config.yaml
arch: "dit"
model: "class-conditioned image flow-matching model"
dataset: "made-up waving flags"
train_examples: 48750
image_size: 32
horizontal_flip: false
conditioning: "class"
objective: "flow_matching"
cond_dim: 192
targets: ["emblem"]
num_classes: 8
cond_dropout: 0.2
logit_normal_time: false
norm: "rmsnorm"
activation: "silu"
mlp_ratio: 4
head_dim: 48
fused_qkv: false
qk_norm: false
inner_norm: false
patch_size: [4, 4]
layers: 10
width: 192
positions: "learned"
optimizer: "soap"
beta2: 0.999
lr: 0.0029
beta1: 0.95
shampoo_beta: 0.999
eps: 1e-08
precondition_frequency: 10
max_precond_dim: 1024
one_sided: false
adamw_lr_other_params: 0.0009
grad_clip: 1.0
steps: 12700
batch_size: 128
epochs: 33.3
lr_schedule: "cosine_restarts"
final_lr_fraction: 0
warmup_steps: 630
weight_decay: 0.09
adamw_weight_decay_other_params: 0
Rows from block 4, named by matrix and row number. Rows with one number belong to one attention dimension. Each number is 500 + 25 x the weight over its row's rms, rounded and kept within 0 to 999. All counts start at 0. Numbers have three digits each. After the name is the row's rms in percent of the matrix's.
# q: attention query (model.blocks.4.attn.q.weight, 192x192), inputs 64-127
# k: attention key (model.blocks.4.attn.k.weight, 192x192), inputs 64-127
q.65 119:535488525526528490492497495454475496448508516509540512465505502531423479517506544518492526502531471478499524494484484494509487477495506507515534497502490514510501476496517503483481506511521517
k.65 119:502471480520530525514506499538486506496481522504499506488538511473507486510519526514471496476484506504507492455459475515483492526501488473526555466537487505525508482503513518459504481471478479
q.66 115:445539477441504486501513518501532514519450491499486490499508458470556489474505502553496482504491524492515479495517522497502467469459494487506480502516468527488509473475476521519478485537483470
k.66 117:483495503514488548512487518490464414489516492487462539496514512521542491470507498565498463471472474514489514483543491510502483494489468523500439436536489483505506484482477548514509501521498509
q.67 108:488506535465516550498473519471498513500482537499551514506477499502466518506494546476452516495502487465511532483519517477482467506482472461484471530494512475515487521481449496521513518492524489
k.67 113:505527500445528512471519508537547562536511495514514546515511481478510533498502513530517461522484488498519452459499540486502500513516486558517512489428497504486540475494495440484518499474483461
q.68 125:494541492505511497474448509505472507459459506481529536499468488421457496521526545499489521491485513493454494507472543498498463479496499517537526486488500504494489476463491481456512476484516481
k.68 123:449541458507513539519493524463488504508515521496534565507477549441541517527461530535515452511472520500505510488471514492516510503545522562535510516430502517537464495498510503522474452526519506
q.69 106:452467553544487510466521485443487462469486489514461501515502523550512489518484531512476495512479521496492500514537480503474447466457473498476447483484491510443542556501486497504513485521565508
k.69 107:439500514528516511544548491482500456504497491490497475499526536547497514544469559507483474506496463503506501493505481506472491516482487528497522495480476563530501474551476473507519499486508475
q.70 112:470456528490499510524513473469532501463531462475489461490480482523481508508530523519499520511501479484535535504534453512498480487487534527514482516529508539477548516528461501522508446529469480
k.70 126:474522514520548538503485549473478491468509516514488491530517502518489546470481524473513457468476463476510462466516506501496492471484512481547522473562495510492510491505542512541484508485492526
q.71 108:487465496515482540522518548494498517531473482528504505491472466545526497509475480461500509509521506525528523512525561499489464471517530525524501490463472519537480462481503467525482485508486531
k.71 119:508475520524504499497534517539472428483514518466544570522502495505481556496506486480491500492408481494479502506487538524518494522505479496468478503517496511505499502496498460489515538502533446
q.72 118:484475486472467482503464526498486498513512481544468486467464549488535475453495512526505481532488533515456497492490475507469536476450482498480490475492492480537480467479546558508521504485465482
k.72 125:511445477530512478463506442471541502504563491528495498497491501521480485505499484480497529515493497487527493525520482480504513509500479549506487514497511522530505536533518514501476508515530516
q.73 104:455501513550512475484498474491467469496482498512523443503522502471498471507517496503483508491526480497462460492435526469523509527494530476517559524464506506475533509505542547563466502472516523
k.73 113:498503472497478489538525468530483493459454494456496473488513512474548488481502505514452480493518482557522482497483487520487539516520524526473503484459518521489490483475493560496478556476468445
q.74 114:529423505521510523499498461478472487479487497497485535468484516530509514524498477493532536491492492508469525509511525504528504502505506467494503492501480505458534530482495441511490492510493500
k.74 118:580512498555493531490494464506510513517470502497569481470498519520462496501507513509476550482447461493484519508433537473506488501512504532482500534489499548502506504534490441481494505534481528
q.75 106:516486526533520431487479469514490519531472491496521473505490482530480522504518494574582524501511451513460495504460535534549466466561535476473474474514524501501535511490569450518517505506519511
k.75 116:523516503531476425486501531500464477532499512468502524454530512479501502513511491546509462513494465512476546535441479462540488492531493493545492462531475520510441492450462513509507488530500499
q.76 105:495485471513518453457500521478474484496548516493516512473465483541501487481505515486498509517474487489484521524519522539501533503544539472519488511471460505499512526540505474487486481498521482
k.76 107:510519494511541519492472505452484508435510498496492470514500508522487504467494553518501530513520469488487504522476546475518527491499520543467548498513487524442436453468445489511520479519496539
q.77 117:422508502453531479509535464509507471528494476505488465513516575556510459495517545492521472473490535482462471451480492500479499518478518478515471494507509489464504508529481509512489471489515510
k.77 129:512462530482484509519570489424494491488508496461471478462495509536495559491505549531483475466533490509483516492528491485507477515476505490462526538470514539504561467497504497469518482477538461
q.78 098:529531503503499485471488500507509523517495482513481523472532461502429540478521468451489481518460530490439498517533468517503528490515533517483565472513516466506499495508539508437506477534520489
k.78 109:456467518498494469534463506506492466510502480472535524481472533491516494526506488504489505528565500528519512458504493514503469500546525489471486540461488497501480527503549482518491454517533449
q.79 116:439477484504482492495511470489487523511495508519490473478496521494448473531507443466490505491518462454518505520478484508514517501523504482495519454458447524524503520474484514481486528498509497
k.79 124:495531473495493500554459467516523462468455487494498466526492518479487502471511506530447506512467495485497460487491527508503530517486468515467545483486484480526520452500508527510555509507507533
q.80 116:437506517515556540484471534555505490489542517494512479455508489478490496528530519445508478493485480492467503528517523508500484512500517476525555490497497548484510477504461515491508517496449488
k.80 121:554512484470517550523479534545491526502483523442504485489505504452560516445492543518475499480519506486495469467538507475473487536503530483472488536474516521550452491512486490473493487518491473
q.81 098:483484518461502512511511485492549507473499540497472478464451460518497473490454496475490542500472507531537511509540455520477494442537546494511516507456489490534525497469479533518508469480493513
k.81 103:521516520531502508494522537519521448448497477471535498503505508512494475509516537474499519558495473470508528535529461484486491490508480536521502502467487492488488516520468515475495510527518508
q.82 102:515453476457470486481500501452542529500467484482536544520452490496471530477500494517514501501498518489547497475469504509547525521514474520485534514505456526543493501502465430456521493483502497
k.82 109:531479495500510500483469520501532481489474526487490527492519495485477498509501494492555538444501467485498508491467495494543540489499525459523502474505526460437515465469500494574494506461510542
q.83 119:522521491498468497552496456507446514505520474466460507491478508482484546496511509512500469497519448497519494445505482500511557490471508456474478439494526498492519500517489470477499526489480492
k.83 116:478494503481480464536442530449479523518497506529475495536485485463542563492499483503508481522493503490503496478474510502522537480486509454489472520506534532502465505474514510477457480500503523
q.84 113:468472492518505512518492496529476509492522465500487513471535481526446539514474517459519523513489510492477502435487497522514444480487553477518430463524539519509502509515517442527503490505468485
k.84 122:454511527538496493498526497487498522523509480486511466466527540486431544514511479509534466505467499498491496501480519510497492541535466494515489486493516521557548493530466483491491478514528523
q.85 104:501465476490477500536490518471456498488472492492521556509513463477503542497497432501504538509540484500522512465508508518504477528510514541487489530522516506546484483535515492532509520521492495
k.85 114:500566511493489503465472516506515514490511542526515518485515494489458552501502489480524462522503524489497522531512509471514499519460425489532533465516507526483545499500506487517495505469495485
q.86 113:444499537504480487484495523496544475515495479488525533462488490526455468525509518500480490504478487510532473550508491463476545463493451529486482498484509498473476507475487483513472492454558488
k.86 111:478518486533516497529528495518483498491494513523494489553510511526492516533502535481500527516513475482509489494486484534499540499501489506464497498494470479456474508483510409513517496486511496
q.87 110:498573498464503535504511526510505477512506509504492515492562468468540499474487513508482469498489483486537498464474479478494487508543497501506443524513525524467480473522462535502520502501502493
k.87 120:530532542437483510462517499538491480493506478558510503514513455475530458535522486468492538525487523513520480506506508510452484482495501517523485470539471501473493488495486524442534468502510508
q.88 123:459455509520446488461498458520537492460488462481506482476474519496471466490500463490483534497468493521522528522464525490525459485521486488522454501531485506522522503417488542508491486482472505
k.88 126:524484498536501503470476504536520477539499485497510497501499546485518470518486463478513486465526487494526531521483534492497527521562466510472481455490466503559505472478507515506498518469470451
q.89 108:544480485470552483496500502491499511524529505505479506530533550527486485482502528513457491503495477473507487513518560501526522517479480448474521502495504557508515483472536506452505500499501517
k.89 115:501533476470466487522496522546493513478486517529517506494477527530535502521516549520512517519508512521505520464536524491522513511475505460489513494543484513487561491517516512511504494493488503
q.90 111:448526495489551504499538482503492492501474512508509457482522513470534500474443480528553496501495500484528468458499479497482514474515486485514511459485484528526499468484533587496489484487472476
k.90 110:501527545513479498486499520486499484537493531499464496464494516509574531531485486506533472530507494519526508470497465505489489517495459509498457523482510512513553487537506581510463518527517481
q.91 114:468516517512492510550498550498462521475463511484492495477482514457490550490459460513533510494482539521475504466498501468503546491475502485456475465477524489493502483471509516489496524514465487
k.91 118:494487491486481509503510484494502445490526470509535506447522527478502487548495483503475552515427499523518492468497510525534555521482495511532461481461496498517477539496514483528503493497511501
q.92 114:493526472472534470517457508535548499505470527496516504536508476484545459506544513503479467501499492463511498501518536495519471492520510548489494529504465426524484496495507551504468508499471483
k.92 110:518469462507471493506535528532507540552496482482470507519493489540515485501518503491451465500459506519504541538543534472510506501527482499488524485491473466508473495467521498541507506525499483
q.93 122:528431496518510514447494479506513487472495502500526487450488531493470498517530490498475520509501456499505537527480482488479509492544493513507565469449490463505504497477473561526502498478523493
k.93 119:530508481513455462533510485530518499465511511531530505485493524480493461487488504520481509497476459493507486478465521479490531503510523578482552541449471521534448457519537540524546502491510517
q.94 109:562450515488524481514509470490437532490494510537519530515537509553530488425509465495487516518523500488460515498536523486514510486491469520484539449497502524511486446504470526541515452501458459
k.94 118:547488519463494439491471511533534518481529485473501497463497498529462540517537505548522520493473518503484515483519498490501495550532495494537492490465483527478520464524530508474504467477493519
q.95 128:508499508501458502514465507503503484501478496463502513517449510524482479532472541520489511505473541471560483501480536515503483497505551507495511497476524514531515505465478556463491508475528507
k.95 118:484501477501484479473487462466513474463531551521477484550480501514495473500505512467489484553436527501523478526474508541521527498525528495521492468475483534502534492462471481474511467502508506
q.96 101:491520514492471496511493506544479511494498544460491532481495500448576476526486460535512525482485505475489483542482543495513518483476469459506467487469471529516515487478505565507499494506481500
k.96 118:441522501473525529519496515507466508490539509504521494520498466459523504508505543517514478520512525517496513484521508496504516526546489501518517475501533504547510497460529502510468471504468473
q.97 107:491522511513469440497531482461492496503490508495502507506487496535509530487511480507500500473489541515481503474518489508483475516486519484468461534472499542485514525454494505512485474499526497
k.97 119:554478523479488422499472497516532502501484479460524481503492489529497535486548494485522491515505486505521490506487475493529526500494506493464485486581494459497483514513523533474461502491437479
q.98 117:539436464499570495498497499548506508507483516494465487488512532441541538479555483517477488522515497500464509481517485483509499501467525476484509443530535522538494503448548526497479511504482501
k.98 117:560490457507441515501471524486513523502472487524505543474501526446505502473451482479539530488472523518469497502468502498489518534504497485551460475516492486495489493515491513488504542528491494
q.99 112:545506480490508505493485530481497495546477506494448486465493517491556456529501476519476491473539493473516501556501500521502526493482463481511501469529500496506496509478509510489490489509416488
k.99 125:465499497519508508501556469496479542518505493496535538534497489474537486509478511490532521507525510520530473507494551494485488486513510490510532510545507494544510496486484515521513495481557485
q.100 113:508493474518541493500527506488544559525530481517544516480477444471458536502478487454484527492461469473517494535482519484497527496499479510553467503480519515521474541496490489517504518536521517
k.100 110:461528509529512498462502529483479491463549490482541440523513473465488506510512529461490520475461503476502496470511522500493480509510490488472448522523502520524500491503498496420501473506476477
q.101 106:515472544516538462485517512504525472481531514496485450475538487554483491503492501541541480520491512531491520519499532505541545507481468534484482571490469532513511545482515556503510471515546462
k.101 111:485499486489494528483447473509524457510484483507486512503505493522479481459495487468498534513490485521510520572482480509487461499495473522453512472551481494471494575461506486461516535500513491
q.102 108:509474519480524535453505486481508532513502510473470503487497499515507505495497515480493521493458519501483499461546546487501438495500492532494451498497492500490484492512481463490516499513529483
k.102 113:541486509488476492515449526514498509526502501479486531499502491550500511489522522513466437514482478521461513545526533505514491489493517501515445460488483523470524493549477468513510480515522496
q.103 100:448513528459468515494497544566503515467538494512494479468445510497543501546488492495505520509483493542494494483486469522476501511477498556529505493468520516522493512469504513514494494514511460
k.103 112:505510499442508484507504491514479522501510513474503493457545552466521524492473495533548447503472513502505483556530516514516501490490408484511499503437492489508507523523492538461515466488538551
q.104 107:500450480510454488509505442520515494483513478485501438536453486538476472491491456491531489511534474505538505498511486528525538518521498519472520493492504479510527500506517528525505527495472490
k.104 126:495509480507511494501503494523530439540483491495540471447522509505462457516492473494511543501497471495490515511459472491503583493511475500503482502472525513513504481495539465484464520527492532
q.105 089:489518526482553499503519549469499505477521481501505521495491518456533527517489496520512471492520534492532478511470481521491510460497483484512481497530521504483489509520422498497487515489494503
k.105 109:513519530482481509502534529531486518494458502513514534508514477488531468490509519490468481475504534499513490480532472504499512530464473467476499508500498494501489501471508562459510495504510488
q.106 101:468485456507516498502463462466506520503488533517506448513497538497487513466545496499524513492513490473464511469514505498477513521485502463506457488548466476482515506499543508500477546512476494
k.106 114:530453489488488525497473527526466503501496498515523457516505474491511519517489485534464493497499471489534496503537506474518548517491504491489507474477497520490461480511493434509508594507496476
q.107 118:541497513491525492488493519510482485491476459492505496516504493512475477513500532474482502497529478522538514494457496512480480491498482476491482492505484544509484487526506499513488461483520493
k.107 114:448531537511499460494528493473492476492496504515504418496513510542465549500468500525469490476536483434477513500455521493501498527513509524510509523472510524473517505495505536502503521501511474
q.108 099:534492494489551508460510499441487498533511497499455494477526525522442483531482453456499528518512535496489512520525473517480469509493512500508495478515528499491479481524511465484487499498480517
k.108 109:513535544532476492502527477483478503490497455498483535507480486517478481503513500497561467490503515487466518468523488514509478470472469496504504543464501514474474501538473534484513533485516525
q.109 122:473499492504448481534530438491487488533475430489487474498511511528512515505522461494516467512495513509537491509501479513493534509449495481481475543481487528478527501521535550489510506492476516
k.109 124:466505475497442484516491454511505498525496494495485430499491516486504514481514420503493496502532493510470519504485533475527529523460445473473452466488520506515491478465503506522492539494507484
q.110 113:540515519543515517474497486475500481483508530508484530473490453499532531515472460497543505514489512494559499466515473477506490476489503451499443476492537498493520520544492510492501524508506477
k.110 117:541462492527481466518474488515500484491519495505503512532496489490537466510509481478425537516512536473500497513551489488495497528497493517529484466471522478542479488565530524488476497512525501
q.111 111:585460466470473530504485508489483538464564497492457483467550512490499536485499469500481487508531525515481530508522491478514523522445480469511491509491511495533478457535529478496500542524501462
k.111 106:445494530464514544465514522568506532524511475503466533455491488490535476517515499514507529511498512475517513500489513504563511448495507520479466448539505486535474491454478520535526510484465516
q.112 108:514478534486550492481493485482448524477474474494454482489490552514535466496533489531509465507496486500483510478506500458504489525444488430508529459502514505485503511512512496485493500478502471
k.112 129:501474496420489505489481466536506518470489515473499442485475447511502538509526492493512536499507508497526473553477545507529496487495506487484524440507496508490502512503487495511489503518523510
q.113 108:493493460528505523460488537544465489500493495545510496497521541452476473491507477523536501522521495503473501458494529468518445506497469504457464452505487519500483506483540457486488502497501485
k.113 120:458505526485493523497492532480489514512510499535500523479519495463504540542477511477497502502489510499478483448478531511482515462504495520516432537467500500510467517493506466532501493521529493
q.114 096:508500504519536538475516477533545569457493519456514427451508527495504516499452519520511507482526489504519492502470526506525454502497535504524537525530486546531518479490493534492513504490502483
k.114 104:521476485504498495493469530539496462481473529464524517509506484450478502485489521560469494501493473521474499517461489475495502544458426492504524468472493544538498505479507536502493497481557528
q.115 104:479463473508493486512539476561508476460474507500486547510457474519495510461530501511449477512526505510515504458498484493493464512497535462489538536500497523520495495511522498505481508478509470
k.115 113:507505473526463493499521499483471537485520532504506517462509572492511516511535477464475493526497487514512485496483469508504515508535459520498535487508499498548514494504543515472507455531548518
q.116 122:512412472485508510464513515553514527509523490490485550454491490489467555518497490470481515499526519530511532513494520481512534493467484498504460487506497500504479501511525433497502522531493477
k.116 109:476512517492501554500494508471510501484534489462501454489483536496474525515490527504494529503453521507502513518493522484535472513516508501482449488515503504491503562503434447518466473513537506
q.117 106:524513449472474507533520506512504506513485504497471480519519490449539481453500501503478501502509511463505546519517516471518516492497568510490493447522495457550509529498533521505515488494486491
k.117 119:530527495528480550493495551480519502507478537481540507500469486508494494511501499523492466507517533523524496518480526499508504550527487540508483537498524478469476491458457502486516483537511495
q.118 096:487540482520529494497520480481507478509504506505469534555509510568499485464478480494538472497542492495466522504546457491495473478480493481494488500514472476472513513498523493518522460501532525
k.118 117:543488504502471498476502459499533460486475478509512536550460469510505433493544491471465552523481475504551516530506499512532515512488538508507528518544471491498494492474503530479492528497520507
q.119 109:430498465480491523504503509523493494487490503468449491523521524470548508496509478498501461482507511486430476472526517506543486510467495469491478453507531541510521506467531560509480506480511489
k.119 113:566555468499482540507431485540499537503480513516474529455496540468532484480511455521481506513526474512514540480478540508516520469492508516517506498482492502555473456479511557527515539491496502
q.120 103:472462513464482539492521496488554543496458467496501524502506447533446516508496527483522517479520470486516492548530509507519499501499532497508530545497520575517530548554460435470498510496506509
k.120 109:571483503556547523486571504502502478489517485521497543497520506541482452496486521523476516497480462500461516470551508490509518508496479527500517528477493453541503475503503459481495497521548536
q.121 110:473483482500481473517477453507488490509501511504480424531565462509495512509487497511476491502521465487570486510478486469516566511482500488505533485549481507505509490493493504516498523481449477
k.121 117:519472468522496483470529529487501518518522512498541543506487513449463519513539458488502485493511480461492511500475544489536494515544454481458458482470516474512483471472522491490510499473429519
q.122 100:479482524526471539454482505521544493506508510537525561443504489509487529517479479472463506517486506540482508562508511516491507494509490492520473479500495479500490505525490506515475491508509491
k.122 110:484468558516505510497490504504451557463491488495447491546537500478494514515511478535488511531511488506509481487503511515497486488476491452504485498583496518496507525533547508484522466523476470
q.123 105:503488469490520528463477531508530560534482499532476520493504487492549503523497493496475523509496510527500500499505574506510534486552512494540502516474477511522469458475477516499503470559470539
k.123 120:508554495483504502477532538502510448485502488485512522548479483481513498512472540521483518502488499490475488488514481514491496462491495549473491512488510492487474514522543427470476496543490501
q.124 113:421559500499456487477472517491512438501445501519526512497516526446519483532501520516557496525500498494501493492499501493489494522545500546510497507477491505552463510498513539494503490497527480
k.124 106:532530476460523559504498536512473526472496525498526518491488500488547519464506488450471499505479497530556477508510466479489494484506520528493511495501477494491502518490440536483466533483522497
q.125 087:462457504475490453483508455507500517554473491490463464494456468516538501501486490543471524508494536462545515497500498503480512472485518494496499531547478548481494497517517457509498468495510487
k.125 103:503503469548509525527496479492550521509488491484506455500516474514464504490506540490487516507532501509503507513501470529494538543478458454478523498511526509528468535529553490486454506542487463
q.126 095:518487534464553522463498506479449490540463508491513474499496493501526504516502550565498499491509497501485476518509558495528461487529509454477465470490521543492527494441461482463526503516521496
k.126 093:532481511515511489491476516507479533503491540452499519572519507510514552495509511516510507499538488490467500487510492481527488516514518477531503517563484491516516504509531480466512544520416484
q.127 098:532496478478434533501506499453488498496487530512466465469523489477460515475506514507506463496517537518481501489496519481489550493500513493496471489521515480487480509534548501443468511504517498
k.127 110:511501547527481538492506478496486528467507520492538444496507512517526463489526477483469502491490478537553505500484507486502525506533509541492547493475494500526463462516507489530484496490480529
q.128 122:534485493474515468508504516501547529488508542503476475498515516482557562482504503513497454519502509513484492504512501516490473505505512440454486530506504486509484468460521510476488514502481479
k.128 118:505547512484504504516494529532472536494524498495508570514502547474530487493519490540476464497465508496471506456521510464514515528501448483496499481500511491495493476456487503463470484491527503
q.129 118:512489510511428501509504522456496519495532470493485559491459515542544525514501496493470487500497518529494528537540460535485552473489489528492503499564499489524486459518488488529473473538494512
k.129 118:495484482508453480502527477498488486508515516519444503500513486531537546484492476464539498510493559504533487499503446509491539519489478503467457478439513475492516533516507498515498469506493494
q.130 101:510545481509525496498519501473553529467480506483489522498508480493490561498503491521486482506513464524489494531499495503508566516498520499466491492489509509492510469467524451521474520517505491
k.130 112:509485511508523510510519509520513487541463486498515507539468493474536518455470511505496557517480489492511494477501488508494482500459547453514512501587495485533490503487512517496473501494454499
q.131 098:498553508528545491482512470512482528467502487514509488504473492515492516496510540493513517496492466479477524520507501477476450522480523528502519483469480525476505464492516522451524492510488508
k.131 105:504468475502507444499467466515520529481499514507508460530483518488490504471517489550469498495513499500501485536478514499513534515527542487529484493525454496580473515504469546469493502483530499
q.132 108:510565505472505487463512509515496519506480499475532509523484482510522482504457524501472457477481551468538479507502496519453464480504492527504532532473506502494478506496506539509488520483521476
k.132 111:450544541500516532497514493462499513529475533464501490510516473453525500522528518506499505500472511521508478474514491499449528529472491486492494498526467514575528488512558564523496492509505540
q.133 118:500514495524449483501514435536515536492511460524501461505520502465476510494523439485495536483493481485487526504484463516535510499503480485490456496453503483510494535509455495507517523512502511
k.133 115:508448510488506524498517518483510491514491470510458571441506499476487555493473461503482519484512500516507501508489495517505529534451485491502425498519530466458502538496461481459510510494560491
q.134 105:516441486502486527484487509566584508494523506484515497487479516490497462544523471489456508505483503479499495534522516475493449491485515488537477488517542483503481541471488509527514511488537504
k.134 104:450545500521516538492465518480470503461490518520486545498493478533507446502469504468519535521464493481505521565532503531506514503520483534545518528496508492501484534507490517454513475520496474
q.135 119:492538477503558492483521515517510478482544504498472509524489469503487509507490564473502473537475507499506508521550514529518450483492477501505479520494480497512520480508467463530520476492523506
k.135 112:480460488448523501513471501497511505550510502547478487515517505564453516476492513475529462498528552498503521493492514487434503548457433490485491498519496489468488521501492492504517483504549496
q.136 112:527482483534469491507504532480464479439486487453504504459466480466450530481480463510477538492506502516527508527533495511500505487524483510473480537462486540510465497501521521501487497505519485
k.136 108:520497461523505503495547501517512472528488484515514501481490472516491493498484504423498480509532516503483536489451464497538521535512553510532531518486498485513520478515480517508486476508507527
q.137 104:516497522476488570439477528495456495497506472529542489524505445471474467493523514482532531505474518512448506521479538480550522509497506494511497470479526518516476464522478487468510516486497526
k.137 114:559503492455533504487506532482502493518514489487455528491513455461479568504481497500518484494498497480504478528503527511484490500493483509540496466521487490450461488563496496488515563541493494
q.138 107:477538523525478460511489516485479511506462502462540538468464535507462496508474461494514489501502481500488499460488556471519493504504477471470514502535496515506479481442492464500482519484497491
k.138 113:497513468550463476483497498465469495498488500492529516522519505458466516476498475489521475494465539518490482498463532513535507514499535501503487520467489542496529534500470424526490509471469534
q.139 111:441513499489510541515490497481468480478489479477494496525490465458509544527492541476539492489494466496539505495519532509526493534491471479496489484505554501466491518471468413473481504475507496
k.139 116:502490475454518516505532510513527550525501488516548482442533513498512507486513532515528474498491486499477516489543525498523498440485481476493507495498506497481496468523498498479500508502468505
q.140 099:522536509524494517508507471492524498495463483477539480485477539503492483512488528517476509490515471509447496485444494479489452485517512532487516508499494492500524498510509494531496529499508513
k.140 106:509466521499509531481493506448444470459481485489470508516514465489494525496520461502453501513490528496480486475470510498469505499528522526489489485469519555515502491497514494548513480484497497
q.141 110:522530483480482453528505571554511514502510483530496543491468477502540511462472517529516490482467543536519497518516537530546528500457527501535484455490483470519520451473500488477493491493496523
k.141 109:528522483459464471508508487474499468491505557509454531505508498491564507507521482542489495495516528518473472504488483505490498493464487498478510538516518513492481510465473485536535496498512480
q.142 113:528499518520517457500504495479510480492502534513503530495548564524463508503498500514529510486473498476397473535468515500523453483551510451514526495480491527506491502464509481505496481497508504
k.142 122:509487520538510495522496469493464534466480507504505523478506531533436467494505516507540542489539446524495539481463497512489463452540534503522533520544518513489497503482505456517503487500518490
q.143 095:510499507487457485509502493553475494492486492487480518501488540540536519489532519563525507522520483484472539531493535527514463507492513479484519469525517538535523506491463510485518498497479505
k.143 101:529481469511535454476497524504500523489504497491542542492514501477462512504527512493518513506507497501530495476483523500523546480518475478521510474496490477512504460467534479486489464506526506
q.144 091:524510455507476501500536475508512503507471465521503537485479501514511482526488516491522524449535458471497490471534524507540518500453492459522502490507546535492471482494485522540545478456528520
k.144 081:493466502512516541491521508499475491517509473538531514537497513511511464511495544518540509475497525519486450515498503528497497484457501498457491432496451498472518510522493491500497484515496536
q.145 114:521473490447534519540491474512508498519496482488478396494459475488476520487512542489465511469441499538492478499504504521528537502542529479517508480478513498534511466479507468504495502491493495
k.145 088:535504476543480471504527481540447500493507486506490570507514514500493476479504491500479511496498498462522489524486494501537510482476488532477532453470508505470485501518501511518496483488511520
q.146 107:418525491535454455549492508464497512517509505480473452503448483484524478551509498494527494514539498524531492493494494507494484514538470499513475494487510496508505515508492483499505456508493512
k.146 098:476517477487501490481462482515486527500496482520486511524512487499466483501479487539482499520492488530508519451509495488518526515512534467502509480488531480491475497484533530511550520530494501
q.147 105:544471494484512542490497490474474503513519554515513497530523482474537501482482466498523505523472498539496515473500496530468496503504494547473488522520517506483516481530510481529450495494483517
k.147 092:497503493495509501501525490489486478511490523519545515505496470515474463531470480554492482526477501510560508537504521514493480530517489507557472486498501454519477511477492555543490530498448517
q.148 106:516480474529510485507504503513496502493475505465500526511503532494532521514510427454494478510513510457507507492486504493487544479513516525518521530441494496477507494474471498535485531468477487
k.148 096:529501519513500519518552483483483515497509511461522478479501511522504522451486522500491545500488513499505484514447505484530502541484449529528514476540519518507528503534524518513544523483523494
q.149 108:505446454538523482512528536502510469495506507523448500486469510486511499503501510462507555505536509497460514504499491501518515499511527516483473523501483503498498452448530479494522493518481506
k.149 097:523495459523525465509486536493476492527484459531551471491481505514499458523490502473499522454493459533533486524489473520506519500516549483516465510500517474501518518480487526530517489482499490
q.150 099:526513465489522475463541500532504495496527540491560513503486447508500508473508519487503474504529520532489501503496488507507433519518503529523483542524507525452489459506519503453487564481478463
k.150 104:502493501477478515520482496501491502501521503514493529482515524519556476485480483518483498477452475487528518476487484501513508534498517479517522440501502498528538500555516459506460494537518502
q.151 100:539465483466512469461539504529499448515521496492501489509480518492475523500504544471525545476516501486486500494517527461493507498539480521538519482478509509449462451471529495487521520541419499
k.151 087:507469456478511495507489528524499493514512487464460508547528509525521500507478508511524507464489485525510547495527483491520489463534488491478510515481509538517500486528494517504537479458558440
q.152 105:467489490456531556476504528503519472495497498508491466523486492499512525493491528494537468480569518494490509533526510516486504498502481535503517502463515500506517491501535529440478542522451491
k.152 095:490532502482522473521480515493519492540520465504490503509533465485497490541478497496460468501512501499506501511504499506506509468487529474541481501488453502501493431548507480432504456478515484
q.153 102:485557561461484530446521529500487526479497471515481508495492483495474541492506520496505476491522467505499486545466504477514493536497453533525526500493476527514481509533480505472527506476513476
k.153 089:511475505514519459484537482482501497484516505517503469543492525492479520477501479467498487512499475490517531502510489526496499497516578438510500553443495492482483489549510507464497502515462531
q.154 115:507465493491450477528534483498481497452492485509517496494499486497555503541464540494491529481526480542510492499501478469492484515515499522483531503518531446546467510505505480502481467509497475
k.154 106:458506484459528512439478544466514506480545509559529472515492493483449499532524518561508485487496493498479527470476501502480502510499483473492482568506513485496474501492521518508497491503523506
q.155 110:458491476488497505515530500493512491502485494541508459499495495521466437502463484498462533489525482458498465506526498494482493520481497498471515509543545471472469516530474517493501495529497474
k.155 098:482442509462485510490488481459558491487474506544506479477494517510467522521506500505492505470534557505530531557510517480489470509503512536488527539517519500528555486481522509465532517463505532
q.156 109:530466517498504513467508525432490468526476501494455520450537551511500487508528483504520522474502493492489504470465506530475509485496512496486504519527436533473515503470528518547511525458474506
k.156 094:550487527530489503505491523555476493530524499513521491464497518491469522482517544467538464475506516500496508518484512492503497507467498508532527477537474522511514493473476516495485493491477505
q.157 096:428517455544487514544503538473449492525500486496518499528462494510499525501466499510511494529491495490473494480498495574463497496483489520496494511456516503515472494554491458511500502532524512
k.157 084:427500511468506541493467467501515530504507501513450483501511502503516468558511512510480500530506460520494500478520532459481474505515468468506500513513493482550508499550502452462539505500535510
q.158 097:502491494502521493503497495526456482533490526501554536519505523507469463516509485497499505492479479530513514474458510489488539484501505518506484456475485474554500505521479527516484480469507551
k.158 088:514442499523469511505544482523529527528493466448525495466500489507460473498483496497547474517512515489513473489498464450478481533494517522502494476519528481494475531495476544527442520531473506
q.159 109:435481475518453523495477459518495461502513522475473523567514500465512507473524483492555470505481533478467496482503481496500421487486530531464513477476504507476519495490492516487551503516467510
k.159 101:488563499476502485506522492516494494463485508520501471503482481510472461498473461473445479505477480523526461554475493517520533501510521507500466464514507503533469476463493519466488498539564487